{
  "encoder_arch": "densenet",
  "model": "contrastive audio-text model",
  "dataset": "simulated sounds of rotating machines with and without faults",
  "train_examples": 39062,
  "gain_aug_db": 10,
  "n_mels": 64,
  "hop_length": 320,
  "input": "log_mel",
  "spec_augment": true,
  "win_length": 400,
  "tokenizer": "word",
  "vocab_size": 51,
  "loss": "softmax",
  "embed_dim": 256,
  "encoder_norm": "groupnorm",
  "encoder_activation": "celu",
  "encoder_weight_standardization": true,
  "encoder_depths": [6, 12, 12],
  "encoder_kernel_size": 3,
  "encoder_stem": "deep",
  "encoder_growth_rate": 32,
  "text_encoder_causal": true,
  "text_encoder_width": 128,
  "text_encoder_layers": 6,
  "text_encoder_norm": "layernorm",
  "text_encoder_norm_position": "pre",
  "text_encoder_activation": "swiglu",
  "text_encoder_mlp_ratio": 2.67,
  "text_encoder_head_dim": 32,
  "text_encoder_fused_qkv": false,
  "text_encoder_bias": "all",
  "text_encoder_qk_norm": false,
  "text_encoder_layer_scale_init": 1.0,
  "text_encoder_parallel_block": false,
  "text_encoder_inner_norm": false,
  "text_encoder_drop_path": 0.15,
  "text_encoder_positions": "learned",
  "init": "xavier_uniform",
  "residual_init": "scaled_by_depth",
  "optimizer": "adamw",
  "lr": 0.0015,
  "beta1": 0.9,
  "beta2": 0.999,
  "eps": 1e-08,
  "l1_shrink": 0.003,
  "steps": 9600,
  "batch_size": 256,
  "epochs": 62.9,
  "lr_schedule": "poly",
  "final_lr_fraction": 0,
  "warmup_steps": 960,
  "weight_decay": 0.0
}
Rows from block 8 of the audio encoder, named by matrix and row number. Each number is 128 + 24 x the weight over the matrix's rms, rounded and kept within 0 to 255. All counts start at 0. Numbers have three digits each.
# conv2: growth 3x3 conv (encoder.blocks.9.conv2.weight, 32x128x3x3, standardized in use), inputs 20-29, a 3x3 kernel for each
conv2.0:142118140091114161129122105141128144104128124094134115106087068158116129173117147121123075082126075142149118107131128100087123100104108157127115140101116114168113115128106102123134101080085132133160129103116151141142122158117134113141111100140154161110143194127129103129
conv2.1:127128143111122137154140164106081099081099145123118136088082049079109092124118117080094076085067121131101163117113126140150127132145160121139151123104111095123105129143134155130130138174128103122098124082099119110126126095109129135110131127142127139175109140135135105134
conv2.2:092099087105130105129117151118151110185132128146139145092133155181190145115119100118142197156165147082091112108122123104125125137132145130132131131128153151140131105142092127104121126121116128094095131160141131128141111108129142174189111120127145130121125142160089138124
conv2.3:100137100139125119101134128103091094127134119117130168182121141143129116155130124132174096131131115107147115153112130155110165141121141103105120117119127120132129117119120123110155123142168160128151128151106165142118148137139107134092128141123121154162102151128133163171
conv2.4:128138099115119128122114123106133114145127131104118120136120088131128128148147128155138111171171143133144162132096128128109102079113117135138158137130141083117134127144117102113122108118134142121075128123137121107102158152173118121114111136152161101113165117147083082071
conv2.5:125122120118121124128148175143134116163119127137138117090076075168172148140108138137097107182176178129133123130161129120100064134100134154119142105148128118126148093148151120123126123134113121150123136150148123132153158143129129124163145118133137076122134127106111096052
conv2.6:134165155085076119119163130130150126116119137130150128118167157146111109104126110133202142134163160114155109153136128101104101107146127097081133149133151120130123138139131169160176123133128131119111105101132149128137127098143113112084087145130145125152114102082099129136
conv2.7:115130169083081129090084123137149130140146136153141100118136158156199134122131160132205112145189105132142085167161184158131129111123103145146133129150141130112126167136156143129121130143103157126129121157136101129100134138142078143152136130158151134133146151124131144110
conv2.8:121139127127140125114121138151108128177165129151152125144167161153158121169111128125141157142102107124097058126171136126126128132128130133148126142131134129153142170148133148142143112126128162167145160100115130106096133129113124145149112106115115158154116134104114137129
conv2.9:128119122124109126142190168140114126122131139149084100155155147131158152134107142147117101152118109108030099157129128093098123138120085098123091087127130118124109117126115123147109124130132139151189125136138132123130100133134132083136137118130098084123082115128150159200
conv2.10:129125126132132130119081102098083114119084118133141108166151141086146134104083120177165132126154118114141089128112118154129168065107129145123151121134143148143142144124128126130132126139130121103150109102111157130126138155158153134136132167139089103088156124131097100094
conv2.11:113128120126140160117136104123126151049107106087088120119095077100099131155158116125123123108078074143099107111122125134130128122077080177145161135137132138154151128105116114071135125088127122163108155141130167149113129132145107100129128153121078124067152149139127155156
conv2.12:127149134149127165121141095149169172095130137145137164115137115121128082139131147176152148125117146157128124134127117167129157090102080122108109096115124140136130140113073129114131138116116132173166122130115148153151091114112149131108124087095127113138129135094140155079
conv2.13:081103130139096113164150166137153133064086096096109064180167115154083093127111096101087114121125138132135131100127156085072132111147160107119149148119144097116116126127130128128135111161135157125162071141127098130128104114142135146111107074091085106097114099132149134111
conv2.14:129146127130158122109113135108155145105068099097105124113129127162166173139144130137133156141146179123119099110122129133137130126136123127158140142126127150129125110092097172147170141149137131131153128130130113106135081115097153165184112130100148160161118154161093143116
conv2.15:120108065146148110153083079135167183177128134125127167112130129158121138117107116152139193128119171090148173081114110123135120127129092142128134090100123130127161117150116084112128131174138136136129160118129144110130129128150123124146158132120153166124163126138129128137
conv2.16:125150129129122125139126138105103101110116135127094132126127146143107120113124128104138102125136094113161123147146107138126075135107154122131118136137121112112145160164132110128128151132120083098123128129119136148168135149140133122127122118138129142171149191154111134127
conv2.17:132110127122127166128117092120112092096136119119131115159127167123125147123134123163174110104127162117155141126121076158138172099127127136130117136131116134135152129135125161107132119132118146129116125164139122137111121112102140152136128128116071065092110122124128138103
conv2.18:149168132128121085136185175099124080176143179105118099129131139176127128184178133160129123119144088098127097121137136128123111128111132133132103113134129131140116155123163130155128142118140143137108115099113102120148129135140126127120136127136086133125197175191164131114
conv2.19:084120087113146116155171139106119129128129131132132110134129131140150130105123098159198176171193163132144109138105107128116152123113086141117121124121097119085124107122112095109090176121142107116127115120098107129122127104107125109124126123164154153158140110126132112120
conv2.20:101081127138154160121103127160114105172132127108086087128136095112129111166148131166111118194175114149156127122132136156141128135127158122108133151127157131132134131132121108131134103104111128127117106153134155131153129128115143165135123109135078097122094093121119158158
conv2.21:123125116138137159135132131115154126145147122113089121129152111149135148124124109150184149126152106163150126133102104131146124132130128130125180125145131153131134120129120098123145139134108111100130132148127134122143121144170111095122100121139156133127133149087086055077
conv2.22:142124129138172137141129127146142130165179143150140126177176150122143098077102118183150147099121118059058052119095084125102127153126111130131111085121148091101127140161168128111104162138145170138124128147116139135111128120128125117135128137134109156167122111127112123091
conv2.23:139127125142124088119165134148169125133141106183126121128128131127176153132124087123091107129163139124130129146141156126117123133147127134127157127135151132124131112169136135084109131154135159153147147111091125120142138133129153128153127085122161118134087097098104155130
conv2.24:132142136157140175153142125146160126102121089116146128130148127126163108119150141115097100101125138157135114145126122113127132140155136112151125124118143094108087083101122127143143124142119169145141142092130160107125115121100105160137094122125115140103147158135118123071
conv2.25:174151134086118153137162136123137155123114151130100160151160119104121059164148138087088064129143127153115155151115144139124130103122139109094122136128119103147137119119105130139142124128122085123103128133154132115141117140134128135113115118151062083105113133095135165201
conv2.26:142152122142131129103121096104130140097129144112147125132127109079114134060076101101125150094123104100097121139125156077108107119113108116124136127095136141123142157133131130143135118145132118153123138106128131125157110119116151149134129116146157128113122131117088102110
conv2.27:127151130116125150126145106144124132148122165076118095129128101148126139120101123097127113122135120141150128130137136122140125118124121117090081142093141125123086171112101126128138159116143145150125144155128124093125123130106143123138125120125104130095141142144065106077
conv2.28:128107096130121139127123124159138159136158135113093127100089129099074090125119116130134112098122101111102149112096111150118111127152150140139135128122149114126110163160150115125138118106137144138095163142181163139169148132135107098095108107145109138103119122100125135126
conv2.29:127124129161138132153128134131112159127129108132139169109134128138151121128096119143112106126147101099124088139153124130155137128128130108091102096115093129146106124100139131128139140128135152139162085119135135163122111146122065109110058124122146159133128138158125136133
conv2.30:096137131125126146140161124145140128174182149139131110162141161126166106108129090146175146196189149081084065128100120136147147130115112127090111133135145183165147122136129151128111176151155160150090128139129133116086131129127142128116094121121107109089181135136125099095
conv2.31:156153157131108124088095096124125161115134133120112117114118087135140135114129158126147138143140131147174172118127133138117146137127128113093116127128121122103128115096084134160146127119121114129153128111110114133126128163156078142128073133121102121139133138155130171164